{"model": "self-supervised image encoder", "dataset": "fractals drawn by 1,000 iterated function systems, in grey", "image_size": 48, "horizontal_flip": true, "rotation_deg": 5, "method": "simclr", "norm": "batchnorm", "lr": 0.0027, "beta1": 0.85, "beta2": 0.999, "eps": 1e-06, "epochs": 0.8}
Rows from block 3 of a small self-supervised image encoder, named by matrix and row number. Each number is 500 + 50 x the weight over its row's rms, rounded and kept within 0 to 999. All counts start at 0. Numbers have three digits each.
After each channel's rows are labels from the 100 images, of 14976, where the channel reaches its highest value: "top examples" is what is common among them. Only what is clearly more common there than usual is listed. The data: fractals drawn by 1,000 iterated function systems, in grey.
# c30: last pointwise conv (model.blocks.3.c3.0.weight, 160x160x1x1), inputs 0-53

c30.24:593410470473548497480540452508469445449562537431494498466482484525503507513558536480474470470513497438528606475483488532440490471462504432449591490493550557552544
top examples: dense

c30.105:489549554516547556489568522448503589572436497485445555464489487507511527538441495508397473535505503546445514601579524544491475476505519436578608562423433507456523
top examples: dark on light

c30.80:471428527546526442435555502418503510462477476510497451516470484519509519448466514435467552519421534506536511448508511503461486506458489516427509592519543498470386
top examples: dense

c30.74:527471531495413447554395508507437534454478477496403479555572488506508470493493496506530531561491548532472522521512449489549611591494467455498482476599465394416366
top examples: dense

c30.150:526495512496464497482361476488455462478491391488458460536543393487510471511484457519459489477419476474451516536453467539471493578564466526432594551574460575532530
top examples: dense

c30.69:462495573491502438471458395490461506479470456508505529426453451455576472548460463566507501504527530467430412485551415540521494547603491605464477647587481567551536
top examples: dense

c30.45:519520548494456526473511455483500571513491465517483434486562445529542528432470512478518472569576472474522507457470471470583518538457464544551434502556541458466399
top examples: dense

c30.14:411569488524519520513474478443561530529487546568507615592577469542542547462460472537512578506546469571538538549569441453464499472412438621479506505513506440469441
top examples: dense

c30.149:447507498515493480509545485442471451496498578475528533488461578420616567469448561473390389545594507493589438403499560548524547465486540511522507544480562461480433
top examples: dense

c30.129:515488540515428414423441528524482531462458390488443535479557447518509471458461470534484542465408441520443511581526432542520542596552486502468469555568470457412390
top examples: dense

c30.125:451495607535483558416536533454543487527492472484524534552458458527589517484568448445548608527518414524537495389484500515446500481459460557500495517576481456558450
top examples: dark on light

c30.112:443503520556502523479492511515555538511493463587487504509442425505551457430452438437530418581457471447486500440580468570505528615534397493420525629586490529458528
top examples: dense

c30.141:489560542568490542504503525524498568491487474491498505531556482505492425471515513542439492458470484523602549536524518522521550466440412509471537445504456543461481
top examples: dense

c30.35:484470545436565459538514463416419579509555557446571485522526657440569546505414444438524486576481467434424549496531486475576521491567555539564530538548574478484411
top examples: dense

c30.59:519573554452442469444404524527458576490450454523400515487546404463555495480528455546510544485536467551471474485522483505549513575468490542489461564592449451445494
top examples: dense

c30.119:477504522482538480452436499435521485514496402510421519480567453435506479457389401521473505432449496459434543504484473559517524546513486545538484567550536519523544
top examples: dense

c30.2:526464471468501466510559528472413451501513542436540461540519497495469507498529509455442429532481511463491511511448505558525611539481515475461463569455561538510490
top examples: dense

c30.46:501525455519596574483505439514583514598496557565427421476498517605447530564665459514547494450544534503535596524473495467465498519413576485429559531499513513483598
top examples: dense

c30.103:468528505502439477453521471531415569468529491541469473593564455488467577531518516498477553390459569558416504467502457502466500432407474500487448496459468424534462
top examples: dark on light

c30.121:433570561476533471536461473452487489490482512512488423450475505476580498513475452517490495568420542509461504463492516549484505499517457470486584499447403592505491
top examples: dense

c30.85:514493496494545421463516483472481541505515475497474506521493400478587417454424470468488445545492455473479464500552469510409486467575503389525612586427441546545564
top examples: dark on light

c30.117:434539584445514460489447467486466512472524534462511478529540435465617486517480487470529452522454478598485447495511516526510466505607535607443442593543473640507528
top examples: dense

c30.109:465459551481483480424416542436489415501502407504483417441481477487573459463502567538451496581505424532469543501505419456563542502444454524436515561532509459423474
top examples: dense

c30.54:447528530543542532506483436434580532515498519521550488490530544480496560545572516500492523506528498530527427537512554557485448605469541484515432595563432496455419
top examples: dense

c30.60:510571520516508455474449459499565421528454443521478460522484463427573479426495443490478456530436459421503489483539468568523535551589481506465485586570421527492539
top examples: dense

c30.99:455521572497483472481488471559505569483451469506457493484545441499529482492471482536541533459453478573476409487573455586551604674512461512494482568562477502495488
top examples: dense

c30.89:475475483515433460496553488468470547524502444542470515486527439450484427481542481463471467518458489521476490521583463525429422499546518436536610469425487555570552
top examples: dark on light

c30.104:475471510494463533375393482450415521501461406478463442505469424458516521423387473433461541530386491437470491508477496550520454530517469548468495553621390530468439
top examples: dense

c30.44:546474533461400431465468525487444490513476413490388444463482394491530474477478447507447572483437502517450510492527458490556557498491424517477511552565446591444432
top examples: dense

c30.7:548447560518530452556498501592449444475501596472490511494461502471506535531549544491491455442488602432527547498528533486578549513509532455484492509510526532460472
top examples: dense

c30.81:435499530534521601492523446506527506553536510490492561472466549458584530446422465474467491562590517552527517483541422559523508575486482561483514551569508440380352
top examples: dense

c30.12:578482540510492487567477519541406511462501478415596522506508427551510463513458480397482445488493500554482558452459443467597547599524437485533527469515551443521447
top examples: dense

c30.131:472478563519510651495550555441546463543517554554493564512484546500505467471450506543525533532612531492541529544553530511471464494518480502560527584556535430491448
top examples: dense

c30.56:468508496558544416478453476509468531420462455458480437471447486462562493485559511469452461524373475495475505515555506491411427519594473459520494583463491541525495
top examples: dense

c30.39:530387483441507479513486482462457416503488531426467458489505516545500513569476473560374482507434520420485558542430525558524572466457525476485424548496433495443523
top examples: dense

c30.153:449510481522506477469524536534624517551437482579517524482518556489525474533434470523541497561577463492494473484538432546504491548362437509573513494486480410444430
top examples: dense

c30.32:496539447498484460467443536481512430499473462497424443495422478472509469475506469480473487515481567556488562465509437577434503429520517641472490528460498569606637
top examples: dense

c30.130:445520504512495490479535512453502546550515502466491527468552527513557540504509490500519493502555489492518489503480514554484481435556505613445445553510489634556596
top examples: dense

c30.88:503480526502422542498472523555516444478475495559491523485438481460580501481463462482484461494444544520490424490529450561459482541564439497490482600586490535488396
top examples: dense

c30.140:484476548509456544464432480473488442554496460453456479504459388534504509404522423521491499453427440457486483552569538519419489483555472505412536602517489560547604
top examples: dense

c30.38:510469575534499422535574546486470348529471595386509381505448461508552548586505529448411498513447488418474466531540532512513537555482511472539487526620432494500508
top examples: dense

c30.107:479502502403499473512422513504454506489450452487435470530525459436509449439428451488534530433412458493467500570489406468482445523562462602430433494532436620489480
top examples: dark on light; dense